From a checkpoint of a small image VAE.
Data: trained on rendered scenes of coloured solids on a plain floor, 48750 training examples, 16.3 epochs.
Rows from block 16 of the encoder, named by matrix and row number. Each number is 128 + 32 x the weight over its row's rms, rounded and kept within 0 to 255. All counts start at 0. Numbers have three digits each. After the name is the row's rms in percent of the matrix's.
# conv: 3x3 conv (encoder.blocks.16.conv.weight, 256x256x3x3), inputs 240-254, a 3x3 kernel for each
conv.4 103:081104097103047178109074126118113160093062128080090129103208107132141150109101133082159097161129092119114080145197131170255187080188123173119113113095176115146120140057168067098130150103085172144128128167090171141082147119126110184121100198132164115139121164116146088099107114151110158130136128095149120153133123138123132111156085114077066129070138121179094057109141095065116105115157117156167129171153099
conv.5 101:126120113082122143151138098127050117177099111143086125110153099120255130084070121140133096146206098088140092075150118154152111096193102133118101123151167150129147105068090124083146103141138126151130144114113085172131145144141134132132147122145129061098123107103105147138166149103093123166138152123129123131077133144114060092114125134148086111171188173094129121076090120088111121112162104075142116132171123
conv.6 106:111134101113146127169137098138151134124134201111174082088033077140222124122131170148096095133116138187111145149119109181084143158125119165126113159121204077168142142130085189175158161159127143074130160106146072117101122124159100225130091057113134127128089129141115169091184075178126165227148157142145133099126158110139111114138111167158075144062118139078098108137069097071200057152155140132128136105117115
conv.7 097:168135099141103158163122153152151131128120124133119082100116101181143101115092082077143112193126150126140164063119182101128185157151101121107126141106123122144099084145121077092112170123106159148160154102114127060133160144134162152118123142133110096131137206137151082155149100129124107130149142132127147119113222116117140126115115120147099209153156115139104183117082168096103092133165126214196156144135146
conv.8 103:116161104138133151131088104160121145171203116128228083172082152080148121135160138121171095068138128085110149120151127106168074161175143154093144115078127155140134082114108114100147139114107131086096156093129119123145137114112126135133110158117117157136103089127125118138121077077120069101121125124143133118129214145116172084126141178161111138179160164167121145152041094116074197120102142111154145117148152
conv.9 099:225181136160167072099112085115143086149111061125160068102139085133112140155178124109137108097110121102124108120087104124106165128107074077166114191137155156090093107118096157145117155141149155123087073138146136095122104139175150155133161081134116148140119164076128197140172112135201135120084114141124170112166203132128119116175117101138099086118085161162146080102095121133070165149126123097187154111195161
conv.10 103:096088114122068151075135100071108144107094128144109171137111104123143104138177139092043101150150098124047075108145177098150138161134137112092119123149146105098142102106069125111125123125123102066111132183148136121096127108103147100146151136146150119124122113142128121138165153124139174188110255183140179143131120132139141122147120166126105213096097125089072130138215149085168121117182102196188062184136133
conv.11 109:135168146190143156107136098119109123043162142114160149116146071124108204130187145107170115072165112123179097140122149194183167170122117120112137160136126128118123180116112078148108144104127095178132150065152149104134106103127096154167140154146133131124098079148190147122141066113115101086167130066116110149162119103187135102165136130089171157076101136157109106141151130141095121120074158080061122161116118
conv.12 100:118150119094077094140076119133178062133109159126118158125129156089106127109124118066172137117192136125073123109146144140137128071190121131075125174120160101086153143137123150095161126130159141045112143219115129153110146130073121157067095129122119108171165160158115081174117127141089164125122157141135090134120120134112137126099144137080148146094107110092128128130142133120154066123155136143107123131132134
conv.13 099:120138142122155111133111112149116101128127067169094038096105189148155098116061138117173129060104166075154134085097152108092132128106145099078108160068153129129100174107068142133100134071156067246139097070121101140149107146188144122163114115098136189084206122157128143131109111164090089139128152112103092096170148111155109124147121096114103149139142067148160146107136119153121053123150111126131094157131121
conv.14 100:130124096133178130102084089124160125106156111082098088122159142130081145118089120118252184157190211106199181114116126173244146132139143156100116094115148081103132125127128071059112091119131137096068112119083115098154089126113114167154122160177125170142167147094090100092138105143095125116145134161152135103158115075137125133113113190136238207094144116110112135149130105086086125140123113109138080155115098
conv.15 102:131138163156137146172109144132190096074175092116179118095213147150150112124160169133196099142142141133112165112134126096085140120169125156065125110124089133127126137120172144067104102119093134157163146122096132091157122130112137163099115139148135152117115130122157138150127079082099090100160122126135108078119120082153153123110092081109111130115177183154114210108108096149042156165203174114142122126138125
conv.16 097:115142127107148150151135100130185085126105146091183135124127086166078142115118124088116106129108101176110099138128111095107083073068130173109122148133133124135122133171132135164153120085075127027141238106141159109139103190133093124174117166157124165118141148130105172137075142129150114096159091132125156181140163118140130135175191117117090140119100150127153181092067131105072187105119110077145119112158123
conv.17 092:135145107082130109131100158133084120146125026173104078195127125093106097162047138100179137096116116086169142077203115149156088084116135115152125143068103130113138156154107128117113132129134120134117110088121116056160117121143135094087140102131125155131161069121100118160061152124153087142117121128146098089170141122157108129138125171111124095126089144125142166142093138124127098156143148112079120152178178
conv.18 098:185162150121119139147165078143105139071093136097047136095094092077099115122176195093136090105134105147116135085086127090114089129162154152137121140135115148111153140063104161106124150104149134153143144153118115225125095150142137130134112148164123110130143090136099094133106121167149163119124177158130164115116165079145190145137174155126166117138090101118170132081255116122103139087115146117049105166128087
conv.19 094:103120117152146105085154103109143095106104151137146110121107123093084106087195058190094147191166204135106196099136124163110131157131095109152085149112111116125151131115157136077120137110129113090167117102159154115120094122148136141072096110138083105107148078135102186192145128121129123162145079137131118143068105153121152126108117164150116129084147132100163123121159135118110153109106092119121113161164168
conv.20 101:073171145153110137082101138111126148144092133137128163138162156070200153121153144147153109118200151102072111124151166160132146134154103098115169084140128148145092049101127089158129123158131104128040129170110136101043121142088141135090138103102072089164097195136077146131133116115117139145133103129137092141076092151116150120110155156166149147154090168065104129090136165137135094145117142119173116146109149
conv.21 098:164066091170105179150109104205101097138108158127073107155095139121171087105136163200142139140178139123156116153143103109122137104162158114100133068168157142178112084088153072074123157102144155184204124150161094157092144092119176200164142141141125100086185162194099174176124164146138199138143160152069122114175119193136167110191195093082191192090107147174145149099157114154171086121173143129108115173177136
conv.22 091:128109147136155147101126145103097128110025182146093100117178137100137134148144096114159127132144110156189143130115089136118107185117135149210130120137073127133151128110191133057118126116131132185117127129122118171087116127143167119077139126155139080109171132108096153088133156065106204159093155073085084153146094119112119171110111129110067109139158117104176136137164142171091111135148171122147145097162127
conv.23 094:122137170079111169184125094142082108163092153117098084169179131084123116103154126182136137076139156089059109117140185140121128089180149145169139109157126143134096143124115214220146151158116148108139129193142111129143109134064137139130148089172150115156095128084129121107106153128117113143126118146108116132057151151121138135121094124126062126160115139156136107132159077143157137132079091095055116090124139
conv.24 107:168181137107155175124154146134092143168224133136107103103069063240134139140098144117120117171175172100137161137119130174167132117166144090103143137203123126117092097117122161150172164151109093117171082159128126085099128139156168120131116104112102094118160168171169113103107133103145067113067108125143133141133132142142135123077157124087233071105135124073157121063133055119045115133082159143137141083096114
conv.25 099:157188157147132104153157149135092118186060094123085124087089116122153101090158173172220108134161135131112212134098151174182074191124152115159183154187133089154177114151114103188103113085110091131161130138187068135191141101154153137145107090079147093171079204126145130118127163143122133115102111096095164164095143155106102155150132161201058073111081136127152079180168102151129143145114134104128137112131145
conv.26 093:130125113165169161105066098140075103113073089136154160111062203140185102072103081100149133151099177115127123153095185120089091131131144137142139095164093124118161144132127095168114071158120124145120112099107134167149178142136131060093142110155127102111125174119107135095123168165109199120130143118099150149166145145134120121149055068080203117139123148164192132110178101105082138120120072163201222136096156
conv.27 098:171171163171112180186147126045097129159096095096105158203204122116133095171176156179135144161163162148222167124111146147165081079112174134128137119099115126132116123116105144096088119147141142165156164143120169207139070108076127127136134121115147149111084093101128098108113176115094148170128134147136136087159163106107139135165081099150128122075107111235152062101086111089098121128154151169125069099136108
conv.28 096:140146117121177140129180119118121116066125137064103138131101140117156157142118148133177104158092136125125136137110083134246111137118121132158147150132132080121101118131084130117195122123130118084091143105163123102146133089130162105153115130132093172138128096153070143114133151124166078088156160099094122131128118112109105098105215127108132119107118118150182125147147190169137100122129141139123147083076137
conv.29 102:122143140125105244128216169185166068167116061136118095139128142115109153094105149112173170122161179121158130104155160136065112083097152114157118078139123114128135111172084125135134102113126096107159185130150106079164153148106142144108144085130146089153125198144103135146091097130075053117115063116129139128142137084118119132137092111135162108126083082074136109087098120142150100172128128172133141139143165
conv.30 103:174123099112071088129158126074099131169158106145167095174089165106089114121085113108046130111117178092076173128091139148125078149162165108130149104202104093175108134142079106125131131150152108115147162129089085055101115082162109103079110084110109153146136054132128095107144115117158128131127136151112153140124157102129122140113126135130191106127146182136076098160068130199098157119125122089121171116129171
conv.31 096:140087157120106120142095109102122145124099120093073187124150121088055141121110118201191105172185165182160075157150149097242142120160096092165186110072123104092115116150137122107174130125094118145106109091156146159139114114116102123128115125097128135089119107140078077130094118112075084092124106116116137142094079086124112131097076151135127098105146128106017112101164117100096101070134154101105167081145120
conv.32 099:137153129132106114096070133125150168172114151158088125120186149126165117146108193133225150125192128111146096160143140125251119144186120073138114117067081136095134107096139132060110129131130092157124159125154075126155136099083139154144168135154120091112135064142125154125146141150092124057098162106132091173108097097147087079157159129126099112193127146082211160100108132042137148174138148139171118115104176
conv.33 104:125110126134104108123118091070145131092132162073107139159154107152058143091156153116120109135145095142113082158081132145102093126103101126127127098145139129061164143120134126153170109107136129122095185189129126151130117146099146122115137140084111126104079080192106157165164123111170132126105109154128117122142155138121165136106176125097174185085132149101151071124255099156042159117087105077046131074158129
conv.34 095:106134131096137095136031162109134132133202101130176123129082104128127184077191117098181127102153137119155078096096137113158135096142167123143143145130102110154099143154098131144122133140138085110111140163055112082129175090122138102094104118125171139138137110136122194107115074140132124158152096115154128105142111058133094093156183157189173076194142191123177120119105109142088130133126101137076115117105155
conv.35 108:135081146103119136121148110131089088122119144133039168145067107152153196167160129118121120141181134131108097177139137135130085180127124096079125144192216134171120198115099155176149174106175094171036135207069111220094113168150132156131120097123155061175106067127132097108137156190129172090119217153114167092128163120150114158155061165049102167143169105079057097105075109135200109157170136119138113121107118
conv.36 101:145156137105136079141129125091164147120183120092164199128144100154123165091179130149098087127006047130128185136080156174189067117080112157157056117098106073105164107143097077203093144176118132085098141082110133080091115122145094172153151152144162165105084147145094142136173131105113157143102157128115165125143080138109154135145135091086255093180101171102078141085163113182103101117092151161120123068117096
conv.37 107:133083117171117092136106128162130116101163129099199161138106144130206107202133134143156110127106102181157116108084133121145139103080112140165113187157140108211099138116145165229148171255137123087179157068135157168134126139133111097074110138112136132128159255123080157123120128161118235154091099151131130136153138140114087113130139123107181070106135164149087130116135100178115142132121120090074073108119117
conv.38 100:148115156162117105135152160107103096100064149145124120147109112135055149058143127129089128176178161087121113126112114109107101057137154110098164128113191155134126131136124139078130127082099152167144116169100093075139074176128170146111137136123107146174172134127171139072082108121166120153081124156111143124143141122122093107125117137121019168168128112110068150125095134179095128136125107173096124174182093
conv.39 090:150174183154150156128143081173136135150143086130127134087141106153220136100136109117214157100125112089064129098154085093150132174153128146160114096154075091139140081084156141103151078152118212068132160116050143113132141081105100145147128100141117096168121124101133071103101129151133084146137126085128090119093188137124160165127096096114137136135159150170116185126121102128150092175149141128151076101102099
conv.40 097:111140130156180154120136126105144135100166178111143114090178091105160088189111149138151102104073125133111111143123159161123129149158121129125107162216178105164113074191155122114184112153142143204131161102086141178104081146096185146137082106158196148148122164177130142161120167141130206187170170150164146146100175174099121173142174169166144107170157128130110136205060098146157060194165126134113107167122115
conv.41 107:112100132113126150139137113114124127115158181135104155083154112044111096188130065110088132121076105177185162160151106096109110165065111098156121144146105129125118207123144125119131162117039164114141125160072144221162161103080125206187130097101167170133170109097148132088148130150150144135166163055131137136135145137090160196188095168137140142132102091150071159136158115093090096148155105117168099130082109
conv.42 094:151102148082096150091117145156178098162157168097117110181241173152149145169141147144129106185123056168093173124182129209255209195171078101101101076115125031140101051114169154146175058131119168128206108158128169139145148107129156158123096100105129079139078122103086108148109147124167092157134095106115148119135110091161148084165148089159082156125071166103076102096099126140178158116105119079081124126083122
conv.43 098:136175150048121116171188104080130110147121113118198114152085169079119131150133127182085118092147116127172108156132084143129078124127132135123098056137132141126113092153155113102095093189121143099148132096179100118149078104162121129111134153132146153151093189112148094110139085123116129089138108124149140154124083088164116170137184156110190133062148097115160105127078110158094111172128121160124118116100119
conv.44 102:098086128107096136176088095093170100125127115110048164126116105172107169120113178146107146132203076110123140138121132139178147140123140125149090079114157134114083154119145123132077120078095161095124149131067109109076080136047090121096130125096153161150107174153157097112133060159086091094100099083127160062099135064108147114127149135151125151157105180149166144139128099088154066149142144166225147117140117
conv.45 102:078112101103113130138169112141129130114137121130119095145255109149090141067092120169148138099147128091180102156170119131164169122129128211124091109137104080114113145186148199189143119121095117070140122082120147090146123111138111118134130098144119151140119092091122134157156132115120132158154083150116138134099040101133073146098033089093184146120143137070041104147201179145158168133161127169109163133130148
conv.46 103:092118112156078137134123107149106157129077137158053156130114159103123112119115116132108121185204084169104120148123114194188135167086128149118132124123086140084108142156176104099085119093113125161101094218152099062158137128102134114110097133109120198129121135110158100121087221131086099138143143120141098146123116103133126119148177153164076088098103068126255073146145129063121134128145144147162158178148113
conv.47 096:148134085101129072150127098103115152143116086098120144122085097165171161164150128163069126165150141148123129097060161121120097096118176172128189179160158099131124096135125129125112118170151148151134145203141183090134147173157169150165119115131092076134128099114137114060125151135121160137116128149110106110153152114175060084129102140137122099087127119105156103126112104133159146144092156181176172159083123
conv.48 095:095115130118180111147194136119219139107169143096135139137203143164133139120127152095115148100118121201101129109116090154150086091124120132184139126136162134197120104079148123167177171109150140108080096145070203189164137152105106106092137095131131128136106130105202104129162134131152144113108188146121120116119102106128159157078159165079061146173180127138129120156157115201159093120096145108140122126110152
conv.49 099:078129128143158135075056085160110126074138142174080182072099126102168119165187071108085144087094167149134126151138121121140129128144091152112088142098071132124106109078132085063118075132072178091106161086097117162120117135168093183173147185159134118099100053173115139064175141142166142080132135089125110124094148150142104130120093112099106107157125132137151086166081086179112103122082130082165192082149144
conv.50 099:118097102094169112107095100124116144079102110158082192122055168109134153133128165141164118122085138122226187153133127133135097172170117130136132122123113140192132128110099143100157079102140109135086152076145138210141128159078141164136107155111077175136126085116130118113119095053103127143165125132127163125159104145153129125057169123106212087116061104131175159143111112092136098129118157127065139107128145
conv.51 104:063106088145205095070140154090138081109152150137220126111124130147123144131167119175127126143096116126031165122132131143131107104126139082120144125137140119098126109110112108155129092118133113070188154071115181053161134071128097163141149153171178156138143092144115139102154089164176069138103116141105078122070111122121136141087153127112172146138108148136088140153081148135065110188150143107139164136162130